{
  "encoder_arch": "vit",
  "image_size": 40,
  "translate": 0.12,
  "encoder_norm_position": "post",
  "encoder_moe": "soft",
  "encoder_expert_mlp_ratio": 2,
  "encoder_slots_per_expert": 2,
  "encoder_positions": "learned",
  "fusion_encoder_layers": 6,
  "fusion_encoder_norm_position": "pre",
  "max_precond_dim": 1024,
  "one_sided": false,
  "batch_size": 192
}
Rows from block 2 of the image encoder of a small model that answers yes/no questions on an image's attributes, named by matrix and row number. Rows with one number belong to one neuron. Each number is 50 + 10 x the weight over its row's rms, rounded and kept within 0 to 99. All counts start at 0.
After each neuron's rows are labels from the 100 images, of 14976, where the neuron reaches its highest value: "responds to" is what is common among them. Only what is clearly more common there than usual is listed. The data: made-up road signs on poles. In brackets: how many of the 100.
# fc1: MLP up (encoder.blocks.2.mlp.fc1.weight, 1536x256), inputs 208-255
# fc2: MLP down (encoder.blocks.2.mlp.fc2.weight, 256x1536, transposed), outputs 208-255

fc1.482:56 62 43 49 45 65 41 51 31 41 45 46 51 52 36 76 35 56 61 62 49 55 47 66 40 49 63 43 59 45 48 40 48 53 49 36 47 53 58 48 51 47 63 56 56 49 56 45
fc2.482:60 43 75 48 50 64 57 50 66 59 54 47 46 45 52 60 66 26 44 54 47 37 63 32 52 49 39 49 35 58 39 46 54 50 44 56 49 45 45 47 42 53 60 51 33 59 42 59
responds to: orange rim (41)

fc1.536:62 53 50 48 48 44 33 38 28 38 33 70 49 43 27 55 54 53 57 66 44 53 47 62 58 44 52 45 46 63 32 43 59 45 47 40 50 42 31 39 50 43 53 67 57 45 50 58
fc2.536:52 53 66 39 55 51 61 54 70 41 56 39 63 59 59 57 70 54 52 47 52 38 48 43 53 44 44 59 26 41 65 66 58 58 70 50 50 46 61 70 35 41 54 53 46 56 29 32
responds to: square sign (55)

fc1.385:62 44 67 41 42 52 54 65 46 54 44 62 49 62 42 50 47 42 44 71 46 40 36 45 48 37 54 44 61 56 43 46 56 35 64 42 36 42 49 48 57 56 38 52 48 63 56 82
fc2.385:48 65 44 57 60 16 49 51 51 61 44 45 51 56 60 53 66 51 55 50 31 49 41 50 44 54 57 47 53 47 62 64 58 56 48 56 43 41 55 51 55 29 22 50 31 51 45 53
responds to: white face (41); black rim (30)

fc1.648:45 33 42 41 59 45 42 51 36 52 48 45 52 50 41 53 51 51 35 40 34 55 70 52 50 51 52 66 41 60 36 45 37 36 49 38 52 48 54 36 64 39 47 43 56 64 58 67
fc2.648:55 35 58 44 33 61 45 53 53 61 46 46 60 42 46 55 52 43 33 46 48 49 52 51 43 57 42 50 67 51 43 57 55 22 63 54 48 47 58 52 52 47 55 60 58 55 36 37
responds to: triangle sign (42)

fc1.372:64 67 42 71 64 71 41 43 44 50 60 51 45 60 44 39 32 47 57 36 55 45 40 69 49 56 39 64 40 34 43 49 39 64 60 54 42 59 41 52 58 63 64 45 43 44 28 61
fc2.372:53 48 46 52 12 54 42 62 34 22 52 59 64 49 54 53 45 54 72 54 49 31 60 40 56 31 39 46 50 68 35 57 56 50 44 61 60 57 45 53 32 53 51 57 48 51 62 32
responds to: green rim (49); square sign (41)

fc1.414:64 52 61 43 36 60 54 41 40 49 52 39 39 55 67 44 58 36 68 48 45 52 57 45 53 60 41 47 37 51 42 27 69 38 65 56 53 54 54 54 53 53 42 50 35 57 55 57
fc2.414:42 45 32 49 65 51 67 45 41 43 54 51 49 64 47 44 45 64 35 41 56 54 58 35 61 32 57 48 41 45 54 25 38 50 43 61 41 39 64 52 45 54 47 45 35 54 43 64
responds to: red rim (100); square sign (42); white face (26)

fc1.578:59 52 39 49 65 54 59 52 49 37 60 70 57 51 48 57 38 64 34 61 51 56 40 62 63 53 67 46 38 63 42 45 53 42 50 30 46 53 45 16 51 40 46 44 44 36 39 62
fc2.578:38 61 52 56 66 43 34 48 61 53 41 63 42 65 47 67 70 45 45 57 46 55 48 46 40 65 62 36 49 38 53 53 55 52 54 37 48 47 54 53 50 48 29 51 45 40 60 70
responds to: triangle sign (44)

fc1.576:51 59 49 39 38 56 46 38 50 54 47 48 39 40 50 43 38 53 63 54 36 53 42 58 75 50 52 50 49 36 61 45 64 48 56 61 42 41 23 42 52 39 71 51 53 53 45 48
fc2.576:52 72 47 52 56 56 58 59 68 45 51 66 51 57 55 49 49 61 56 55 43 49 39 46 39 56 46 33 47 48 51 35 75 30 63 60 41 54 55 60 50 42 42 43 67 60 46 56
responds to: black rim (29)

fc1.416:44 44 46 58 45 45 68 58 38 31 57 73 37 50 44 42 57 54 50 66 43 39 46 62 45 61 44 50 55 53 41 33 47 52 58 26 67 39 54 53 50 65 55 58 62 54 38 56
fc2.416:58 38 55 58 33 51 45 52 64 44 52 39 65 31 38 55 40 33 41 56 60 46 40 47 37 36 29 49 51 52 49 48 42 48 56 49 44 50 60 47 50 51 52 48 44 65 63 48
responds to: square sign (73); grey rim (31)

fc1.694:47 51 61 52 40 51 54 50 39 52 66 44 50 55 56 50 41 52 55 53 50 35 44 53 42 53 58 33 60 56 74 57 66 59 36 37 68 38 36 41 46 54 59 50 51 49 57 51
fc2.694:45 50 47 52 57 50 50 58 36 42 48 68 37 44 43 69 45 32 54 41 63 46 57 64 62 48 50 51 38 59 47 48 49 39 61 41 56 65 45 49 44 53 48 59 49 36 54 45
responds to: black rim (100); square sign (42)

fc1.389:37 55 45 53 63 49 63 41 72 46 66 49 60 55 59 44 43 56 64 35 48 51 29 66 52 36 56 41 54 66 40 52 44 50 66 70 25 57 52 56 47 37 48 48 64 64 40 48
fc2.389:55 46 41 58 74 77 65 39 75 67 48 44 58 36 60 58 39 45 53 48 50 45 52 64 60 42 55 43 43 44 45 56 48 40 57 50 48 71 65 50 49 53 39 53 53 55 52 48
responds to: teal rim (60); white face (43); green rim (34)

fc1.711:56 41 72 49 56 46 55 53 25 44 41 51 44 48 41 63 62 50 38 57 60 39 48 51 43 50 81 37 42 49 37 46 56 59 43 53 47 54 26 61 38 57 70 66 59 44 31 66
fc2.711:66 55 38 60 41 64 39 47 60 53 23 46 39 65 41 62 33 37 43 68 62 42 39 46 51 38 49 55 43 52 57 64 62 58 52 49 40 56 61 61 56 52 54 65 49 77 50 42
responds to: green face (34)

fc1.128:42 53 46 45 49 47 48 63 62 58 43 60 57 47 35 60 45 48 41 43 52 57 41 52 41 66 54 35 47 51 26 34 40 64 49 52 55 64 28 44 70 64 54 55 31 59 68 70
fc2.128:46 65 48 38 47 52 43 73 61 52 56 51 38 48 46 46 46 46 28 47 38 60 47 47 45 66 59 59 46 40 55 39 52 53 42 44 43 72 44 45 42 50 45 46 51 63 58 52
responds to: brown rim (65); square sign (44)

fc1.437:39 41 36 63 44 50 50 54 56 58 52 41 59 39 36 46 45 58 48 34 44 49 23 53 45 46 49 49 29 40 39 55 32 67 48 52 38 61 54 47 68 34 51 37 62 62 68 49
fc2.437:71 63 63 42 52 48 48 80 58 47 28 39 52 54 51 38 47 41 37 63 58 54 51 52 40 76 29 61 31 46 56 53 58 44 52 43 41 78 55 48 50 54 44 53 54 69 46 64
responds to: brown rim (99); yellow face (36)

fc1.36:47 44 52 40 54 52 51 43 56 37 72 63 55 53 50 37 52 46 49 46 48 32 48 59 53 63 56 37 50 45 54 50 42 41 62 44 46 38 43 45 38 50 55 50 48 44 59 51
fc2.36:38 61 66 50 48 43 54 71 53 34 46 44 39 48 54 71 64 47 43 64 59 54 28 65 64 39 35 70 52 53 70 59 36 58 58 64 53 45 53 60 41 46 64 52 42 45 60 30
responds to: square sign (73); white rim (37)

fc1.699:51 52 74 43 45 44 61 37 55 48 52 61 47 53 58 35 43 61 39 43 68 51 69 45 47 53 47 43 32 42 75 34 41 34 46 64 48 46 62 51 65 71 49 47 37 71 31 43
fc2.699:58 37 40 54 43 50 63 55 56 48 43 33 54 69 26 56 46 46 49 55 54 33 53 35 56 44 40 52 61 53 48 54 39 36 54 50 44 45 37 56 39 51 42 63 49 51 52 45
responds to: red face (68); square sign (47); white rim (27)

fc1.393:48 45 48 35 42 45 51 58 39 60 29 47 55 44 53 47 48 47 58 50 51 48 36 44 52 43 30 41 52 37 41 52 57 61 60 61 34 42 54 44 50 53 55 51 70 64 58 68
fc2.393:46 48 44 40 42 59 49 47 36 51 47 44 51 54 52 65 38 57 37 61 39 45 41 56 41 35 34 50 40 46 53 45 53 46 50 64 65 33 38 49 42 47 42 56 43 55 64 52
responds to: triangle sign (62); blue rim (47)

fc1.171:52 52 33 43 58 69 45 67 50 43 36 46 70 61 44 36 49 64 56 44 72 51 56 47 51 43 62 51 43 43 34 55 47 45 45 47 52 54 51 53 37 42 54 45 70 50 39 47
fc2.171:46 57 56 41 62 53 45 42 72 44 63 49 47 56 52 56 53 58 48 66 56 41 45 56 44 51 47 45 68 36 62 51 55 71 56 49 54 40 44 58 57 27 56 61 41 39 57 58
responds to: pink face (48)

fc1.118:50 47 71 60 48 72 53 54 47 61 47 43 49 49 67 51 58 55 38 40 69 53 51 54 61 48 57 64 59 38 55 60 45 52 43 35 35 44 31 39 36 56 46 45 48 58 57 61
fc2.118:59 57 44 75 61 33 55 38 53 36 38 50 52 63 68 51 62 48 57 55 56 45 59 55 49 51 35 53 74 44 61 55 60 61 31 35 43 42 40 42 26 51 43 45 48 36 53 54
responds to: orange rim (86)

fc1.55:45 44 47 62 39 50 59 70 46 51 53 31 60 61 52 39 46 65 51 36 68 38 50 68 46 60 61 65 46 51 56 44 25 40 39 47 65 68 40 60 52 51 43 38 48 57 46 65
fc2.55:64 53 55 68 32 64 77 64 58 35 48 49 52 54 44 59 46 64 44 46 55 52 52 46 41 43 44 46 60 48 64 35 48 46 42 49 31 72 57 36 53 56 53 44 37 73 24 53
responds to: green rim (42); yellow rim (27); purple face (25)

fc1.511:58 54 74 43 42 61 63 24 61 48 52 36 52 53 62 38 37 48 54 46 51 42 66 37 58 37 49 52 62 45 57 43 51 29 49 53 37 36 42 34 30 60 69 32 55 61 52 55
fc2.511:53 61 35 53 70 44 59 55 60 45 45 43 55 50 51 49 38 53 49 68 50 52 54 63 29 44 65 55 47 69 63 53 42 36 38 53 50 44 65 42 44 61 38 44 54 51 42 33
responds to: orange rim (92)

fc1.735:53 34 59 58 58 52 48 55 49 54 49 42 59 44 46 41 44 55 36 50 47 55 73 53 46 48 51 46 44 37 52 55 54 46 56 54 45 62 52 49 55 51 51 39 54 47 56 55
fc2.735:50 71 48 59 38 45 43 56 38 58 52 34 40 51 60 62 49 50 54 55 51 46 63 56 56 46 50 47 42 44 36 52 65 60 55 63 37 54 65 59 48 41 52 51 57 60 48 47
responds to: yellow rim (48)

fc1.391:60 59 64 47 57 39 41 53 48 40 33 62 69 52 56 57 53 44 42 54 37 43 37 34 61 42 59 38 45 57 40 36 59 32 57 41 62 41 39 39 55 50 37 59 63 43 51 55
fc2.391:47 54 54 54 51 34 29 45 54 57 47 62 44 63 60 49 64 39 49 60 43 58 42 55 54 73 68 42 58 50 67 40 63 58 40 48 44 50 46 50 47 41 32 48 45 44 57 53
responds to: white face (27); black face (27)

fc1.565:49 48 36 50 57 35 42 54 64 44 38 61 34 50 55 45 50 31 54 52 65 66 45 57 47 65 44 53 45 54 46 42 34 54 36 69 39 44 57 50 61 61 28 56 45 50 42 50
fc2.565:52 59 54 49 67 33 49 55 51 61 57 50 44 44 61 45 52 35 47 70 41 49 57 40 43 55 28 53 67 47 45 53 42 54 47 62 52 43 48 36 42 57 43 62 38 63 35 48
responds to: triangle sign (48); red rim (29); white face (25)

fc1.161:53 64 51 48 51 49 69 47 72 50 45 47 59 70 40 46 34 51 46 47 44 64 32 62 40 52 49 67 56 59 53 36 48 27 46 50 41 56 48 52 54 56 52 66 48 54 34 52
fc2.161:59 62 55 45 44 58 55 43 54 29 63 40 50 34 61 61 18 63 45 49 48 50 44 61 28 45 33 55 43 46 56 41 63 54 52 52 38 47 51 54 57 54 61 49 40 54 77 42
responds to: orange face (52); brown rim (26)

fc1.331:54 75 71 50 37 45 50 38 72 62 50 47 62 52 58 50 46 52 53 38 57 41 49 22 39 34 48 55 49 39 49 66 41 57 29 66 55 31 53 46 49 50 58 42 57 44 37 51
fc2.331:51 54 46 65 52 29 55 48 73 58 34 52 37 46 70 59 38 59 57 56 46 48 56 79 34 57 40 61 74 56 49 46 57 31 47 43 54 44 53 41 48 50 50 40 55 48 46 44
responds to: orange face (69)

fc1.745:54 50 61 46 54 63 79 54 51 47 51 43 50 66 42 52 56 64 45 50 52 48 49 51 53 46 26 54 39 47 74 57 41 49 71 46 48 39 51 63 51 48 52 52 40 43 49 59
fc2.745:54 53 56 43 30 62 59 46 54 56 42 47 56 50 61 45 50 45 60 53 34 51 36 55 44 59 42 62 70 38 64 39 53 42 44 59 55 45 49 62 53 43 54 58 50 65 62 58
responds to: red face (28)

fc1.746:41 44 27 62 38 36 48 50 41 43 49 31 47 45 50 39 51 29 61 59 48 48 62 56 46 60 59 45 50 46 61 50 43 38 59 53 58 56 39 29 52 46 48 48 59 48 48 56
fc2.746:55 50 55 43 28 42 69 44 44 40 46 63 56 51 54 33 40 59 40 61 46 62 42 48 48 43 41 50 39 31 49 39 57 43 40 39 48 51 56 40 64 47 53 52 51 46 51 46
responds to: orange face (66); arrow right (30)

fc1.267:43 58 43 38 36 34 49 62 53 58 44 57 70 61 60 35 62 48 53 58 52 48 63 65 58 49 58 40 52 48 45 56 63 52 62 42 35 44 64 35 45 55 47 42 50 59 40 49
fc2.267:45 55 45 51 29 43 47 32 53 45 52 50 54 56 49 46 58 56 48 58 59 65 52 36 53 55 53 48 47 39 50 50 65 37 54 59 41 59 42 64 62 44 59 46 59 39 37 56
responds to: green face (52)

fc1.107:31 56 59 52 44 54 39 51 36 43 55 48 70 47 70 48 54 46 44 42 53 48 39 39 36 58 34 60 48 57 47 52 46 62 48 45 36 56 52 46 50 52 65 50 60 43 48 42
fc2.107:40 41 39 69 50 53 44 60 28 44 48 72 35 64 46 43 45 40 44 58 55 39 44 56 52 37 61 51 43 44 60 54 55 47 37 50 62 50 60 66 21 45 53 65 63 35 52 49
responds to: black rim (100)

fc1.328:44 63 52 46 55 31 43 48 31 37 54 68 54 45 59 54 41 64 47 53 48 48 46 44 53 56 60 53 47 40 58 43 40 54 61 33 41 42 32 29 57 51 33 48 73 33 43 61
fc2.328:43 70 49 55 54 31 35 55 67 59 43 54 51 66 49 61 69 33 45 66 42 59 45 50 51 65 60 43 50 43 46 40 52 60 46 43 42 55 43 55 47 51 25 51 42 53 64 69
responds to: orange face (25)

fc1.138:48 55 46 45 66 44 53 49 34 48 58 58 48 56 30 53 43 57 54 41 46 29 45 65 51 54 57 56 51 66 28 45 60 55 40 28 63 35 39 48 46 53 60 61 68 51 54 62
fc2.138:58 39 38 44 45 30 43 69 46 52 49 48 54 49 46 62 68 40 46 42 56 35 49 42 53 41 40 47 49 59 38 38 40 47 47 50 43 48 51 54 46 36 55 47 61 63 59 50
responds to: square sign (88); brown rim (36)

fc1.625:72 47 85 46 56 60 69 34 58 51 48 65 47 58 51 52 51 37 51 38 70 34 50 57 51 52 47 55 68 50 41 56 62 33 50 56 44 38 39 39 49 53 51 41 28 39 45 51
fc2.625:59 57 35 57 74 53 64 50 48 48 39 36 47 56 52 37 42 49 58 61 66 34 48 63 39 43 56 51 54 73 68 50 43 41 27 55 42 47 59 43 36 69 51 48 55 51 47 35
responds to: orange rim (100)

fc1.1:65 58 50 53 44 54 66 53 43 42 53 50 61 40 33 43 55 28 46 53 43 62 39 53 47 61 39 41 37 61 35 54 60 50 58 47 43 59 79 53 51 55 57 51 46 53 48 51
fc2.1:56 68 75 42 54 51 50 63 38 45 32 51 54 62 62 55 45 50 33 62 61 60 47 34 58 42 47 58 58 61 53 46 42 38 49 48 60 46 40 58 66 44 40 64 46 41 63 38
responds to: red rim (73)

fc1.382:57 36 42 50 67 54 52 55 39 42 66 55 59 63 44 39 55 49 46 26 55 63 34 56 50 44 44 50 39 69 62 50 39 62 40 41 43 44 53 53 62 57 54 55 58 63 57 58
fc2.382:52 44 57 56 64 51 47 56 47 46 39 43 39 64 52 53 44 51 45 54 52 56 49 58 61 45 57 55 47 45 59 44 39 47 53 46 33 49 43 57 26 52 62 49 58 67 40 47
responds to: black rim (95); red face (38)

fc1.501:61 45 32 39 44 48 56 56 61 44 60 56 62 49 41 46 64 55 39 56 28 47 44 57 35 45 66 63 50 47 48 55 49 48 51 26 57 48 52 49 55 66 53 57 50 53 45 54
fc2.501:42 38 47 48 63 43 54 47 48 45 68 70 46 41 45 53 56 58 38 47 56 64 47 52 44 51 52 47 51 44 33 48 58 50 62 54 62 35 44 59 47 57 53 48 47 58 49 48
responds to: pink face (69)

fc1.235:43 39 34 46 44 40 44 50 46 55 42 55 64 37 32 69 45 56 47 50 57 52 31 55 46 69 35 38 55 57 46 55 45 44 39 49 47 54 36 53 57 61 47 41 36 60 69 68
fc2.235:44 44 45 47 67 50 41 50 49 45 52 33 50 26 59 38 61 52 35 43 55 53 53 51 52 52 40 74 61 30 46 57 59 54 46 57 43 60 55 45 64 48 66 63 49 50 53 61
responds to: triangle sign (57); black face (55); yellow rim (36)

fc1.496:53 45 38 50 45 44 36 34 56 52 66 38 63 41 54 38 26 69 40 32 34 70 48 40 26 60 41 31 56 56 53 38 42 60 41 42 51 68 58 35 32 44 70 58 59 52 44 50
fc2.496:55 59 46 66 40 54 42 61 53 44 55 62 47 51 49 32 52 59 49 48 44 62 40 48 60 38 65 57 53 67 48 34 49 56 38 53 49 55 49 48 40 45 44 48 65 55 58 36
responds to: black rim (62); pink face (28)

fc1.101:55 40 41 60 61 50 56 64 36 53 57 59 58 45 42 59 43 47 34 41 47 36 38 52 39 53 50 50 39 46 56 49 46 67 51 48 47 53 60 53 62 48 60 51 47 36 57 50
fc2.101:53 56 51 68 56 54 46 58 43 47 62 63 34 35 41 53 31 32 49 39 41 55 56 54 64 30 53 50 29 43 57 47 45 48 58 50 57 62 64 67 27 48 54 60 59 43 36 48
responds to: black rim (99)

fc1.529:42 61 47 48 54 44 38 51 41 37 43 65 55 47 27 41 40 50 34 44 47 64 38 56 27 65 51 36 39 35 41 51 49 59 59 51 41 49 41 54 58 44 53 56 49 49 52 50
fc2.529:40 64 62 40 46 56 37 65 67 39 37 56 54 46 64 45 45 42 22 28 40 66 59 40 40 71 53 55 58 54 37 35 49 41 43 39 45 75 46 46 48 38 60 43 42 62 53 56
responds to: brown rim (66); square sign (53); brown face (34)

fc1.442:35 58 57 54 43 55 56 52 49 62 63 65 61 67 47 53 45 48 55 56 63 51 68 43 43 51 46 42 51 48 43 48 67 43 62 57 43 61 39 45 47 40 42 40 45 62 44 39
fc2.442:51 52 53 58 38 46 44 59 56 34 57 56 53 58 41 25 32 51 45 61 59 57 50 53 63 53 42 61 49 55 38 47 55 56 58 42 41 45 61 48 53 50 66 54 67 53 34 24
responds to: red face (30); green face (25)

fc1.376:48 35 51 70 49 47 60 57 28 58 43 72 30 57 38 58 51 50 62 47 53 43 40 54 49 60 38 46 52 57 43 55 38 56 51 48 55 44 48 50 70 50 51 27 52 68 46 51
fc2.376:51 52 41 44 47 57 45 48 66 38 46 49 68 45 59 60 46 58 44 35 47 21 47 69 57 59 42 56 60 31 55 62 42 66 49 37 53 50 46 38 45 49 42 63 44 62 37 44
responds to: square sign (44)

fc1.27:61 50 35 48 52 62 38 58 42 55 74 56 42 59 45 45 46 39 48 54 38 48 37 70 39 54 50 76 53 48 56 45 50 41 46 29 58 50 57 45 59 47 48 50 59 57 60 60
fc2.27:59 39 51 49 57 51 50 39 44 51 65 60 62 38 55 45 57 54 38 43 55 66 36 66 42 62 37 48 48 58 24 51 53 63 52 51 61 45 39 45 48 47 43 37 61 48 49 47
responds to: orange face (42)

fc1.58:50 60 49 73 40 59 46 51 38 38 60 21 52 45 45 28 57 51 59 45 62 60 17 57 50 54 40 37 52 59 64 60 47 53 53 57 45 50 48 47 51 52 57 52 55 63 45 57
fc2.58:64 70 63 49 57 34 43 43 41 52 38 52 41 61 71 42 42 38 42 63 36 51 52 37 55 47 17 60 54 48 40 51 48 47 47 51 51 52 35 55 57 71 60 78 56 49 66 59
responds to: black rim (27)

fc1.723:39 67 65 36 44 56 53 44 66 58 47 43 42 56 62 50 32 63 49 64 58 36 51 42 40 54 43 53 59 54 60 55 69 20 65 45 58 48 43 46 47 48 52 45 55 53 38 45
fc2.723:34 60 37 50 50 48 37 75 61 53 58 55 61 43 45 51 42 65 46 55 42 54 55 44 46 40 51 35 62 62 57 51 54 54 37 33 37 59 54 55 36 47 49 59 40 61 36 30
responds to: teal rim (100); black face (27)

fc1.426:43 69 42 35 47 51 55 68 45 47 55 44 56 52 43 46 48 57 57 58 35 35 30 55 38 57 52 59 55 44 55 59 49 51 52 36 55 54 47 47 38 51 53 74 58 49 60 45
fc2.426:47 39 44 59 42 58 59 50 47 60 52 26 55 36 43 56 36 53 35 53 45 57 46 46 51 45 37 45 64 34 60 31 40 39 65 39 57 52 40 52 33 59 51 58 59 54 47 34
responds to: brown rim (75); hexagon sign (48)

fc1.323:47 42 55 56 54 64 51 11 54 63 30 62 45 56 50 44 56 54 40 39 46 36 44 67 55 57 43 47 51 53 51 52 48 28 44 45 53 39 61 38 38 58 60 40 42 48 43 51
fc2.323:56 64 41 35 47 58 70 44 48 45 54 46 53 45 58 59 35 52 46 64 41 29 47 69 48 53 55 51 47 65 65 54 65 50 32 44 59 58 45 37 50 64 45 63 54 69 50 35
responds to: orange rim (100)

fc1.433:57 38 54 39 46 55 51 44 44 42 45 69 33 51 57 29 67 33 50 47 51 55 53 57 54 57 46 40 47 36 48 47 57 36 62 57 62 41 51 22 42 61 48 30 52 51 37 41
fc2.433:58 45 33 47 52 71 54 52 45 41 65 43 52 53 68 53 29 53 43 59 62 44 54 53 52 60 61 43 56 41 68 52 39 52 35 53 59 54 63 57 43 65 64 47 53 53 26 31
responds to: orange rim (86)

fc1.427:56 42 59 41 49 52 48 46 44 51 34 32 52 47 60 35 54 41 63 38 44 38 56 40 54 56 36 38 40 57 45 43 53 36 64 72 73 42 57 69 42 52 60 42 49 34 75 53
fc2.427:41 39 62 45 55 38 57 47 38 44 66 49 35 55 54 52 49 46 46 36 50 44 49 52 59 39 40 64 40 46 54 27 43 42 41 44 42 56 61 47 47 49 44 34 54 56 42 44
responds to: red rim (45); crescent (31)

fc1.734:28 58 46 39 40 40 53 56 29 51 60 48 54 52 50 54 32 48 55 57 56 31 36 61 57 41 31 41 53 47 43 45 44 55 68 34 45 45 36 43 49 48 53 44 59 71 25 51
fc2.734:73 53 52 48 30 63 39 63 60 32 57 39 67 34 52 44 60 50 58 27 47 39 55 40 53 41 46 50 45 52 55 55 50 60 31 56 54 62 45 57 69 36 54 50 65 48 60 41
responds to: square sign (61); white face (33); green rim (29)

fc1.129:49 50 54 49 49 62 61 46 56 49 46 47 54 41 39 63 48 58 44 52 68 56 62 47 39 60 59 56 49 33 37 55 42 40 51 43 68 63 55 61 47 40 48 43 50 47 31 70
fc2.129:32 34 46 55 53 49 52 74 42 54 59 56 38 45 49 40 39 56 37 34 45 76 53 43 57 45 54 62 58 33 40 41 32 70 43 44 73 54 44 52 51 52 50 55 47 52 57 38
responds to: yellow rim (77)

fc1.51:42 56 59 53 43 45 48 59 41 51 42 56 34 54 58 64 42 31 65 57 62 62 63 30 53 53 42 53 50 59 45 29 49 54 37 37 51 56 45 59 63 55 32 51 41 62 60 53
fc2.51:56 43 65 50 41 57 65 62 39 50 44 51 39 52 42 56 52 48 48 44 62 36 73 43 44 29 49 52 49 64 47 47 37 41 40 48 62 45 45 49 37 62 62 37 37 40 57 35
responds to: red face (52); hexagon sign (43); black rim (28)

fc1.221:59 48 52 62 56 63 57 47 51 62 59 55 53 33 34 44 61 50 45 33 49 50 50 44 49 45 42 36 48 43 49 47 44 44 66 48 60 54 59 47 49 43 62 52 63 49 54 43
fc2.221:55 55 53 54 45 48 52 30 51 43 67 66 47 70 28 61 53 54 48 60 45 40 55 57 53 51 37 49 37 42 57 56 75 56 43 57 48 45 40 40 47 43 44 46 56 51 61 66
responds to: purple face (48); grey face (32); orange rim (30)

fc1.316:54 44 46 54 52 66 66 48 48 40 56 23 48 36 51 49 45 57 41 49 40 56 34 39 55 51 39 44 56 51 64 41 53 58 55 40 64 37 24 45 32 51 56 53 70 54 52 66
fc2.316:51 38 58 53 42 50 50 48 37 31 49 55 47 56 35 35 24 46 56 50 49 47 41 55 57 49 23 41 46 58 39 48 39 45 49 59 57 42 36 57 41 65 51 37 53 39 54 47
responds to: teal rim (56); hexagon sign (56)

fc1.518:75 56 79 53 49 62 78 36 50 63 40 62 48 47 52 57 44 36 51 43 61 44 44 52 52 55 56 46 59 48 43 56 61 44 58 68 49 39 51 55 44 60 70 49 39 38 46 57
fc2.518:60 66 43 63 76 53 59 50 56 43 33 46 43 34 54 42 45 54 59 64 65 44 53 67 49 33 55 51 60 67 62 48 44 45 32 55 44 43 48 32 54 60 50 36 50 43 44 31
responds to: orange rim (100)

fc1.637:55 54 42 49 47 52 42 37 56 57 54 59 47 53 65 52 43 46 40 49 48 42 56 62 55 51 71 61 75 62 64 32 49 49 43 48 50 46 34 58 47 55 67 72 69 54 49 51
fc2.637:78 47 35 49 38 56 68 71 63 55 57 54 46 41 58 46 52 49 45 47 59 41 61 26 49 35 47 60 59 57 35 39 60 41 45 59 36 41 47 57 52 45 70 52 56 45 48 30
responds to: square sign (47)

fc1.457:63 46 58 59 54 53 53 57 38 55 47 35 55 49 36 48 44 57 44 44 58 55 46 40 36 52 55 53 56 49 48 42 28 45 53 64 48 41 51 50 58 50 57 48 41 49 45 50
fc2.457:52 65 78 48 30 43 44 44 64 23 42 41 47 49 63 48 43 48 38 58 56 59 51 40 44 41 47 52 43 56 43 41 45 49 55 53 57 47 58 59 57 55 48 80 50 57 40 60
responds to: pentagon sign (42)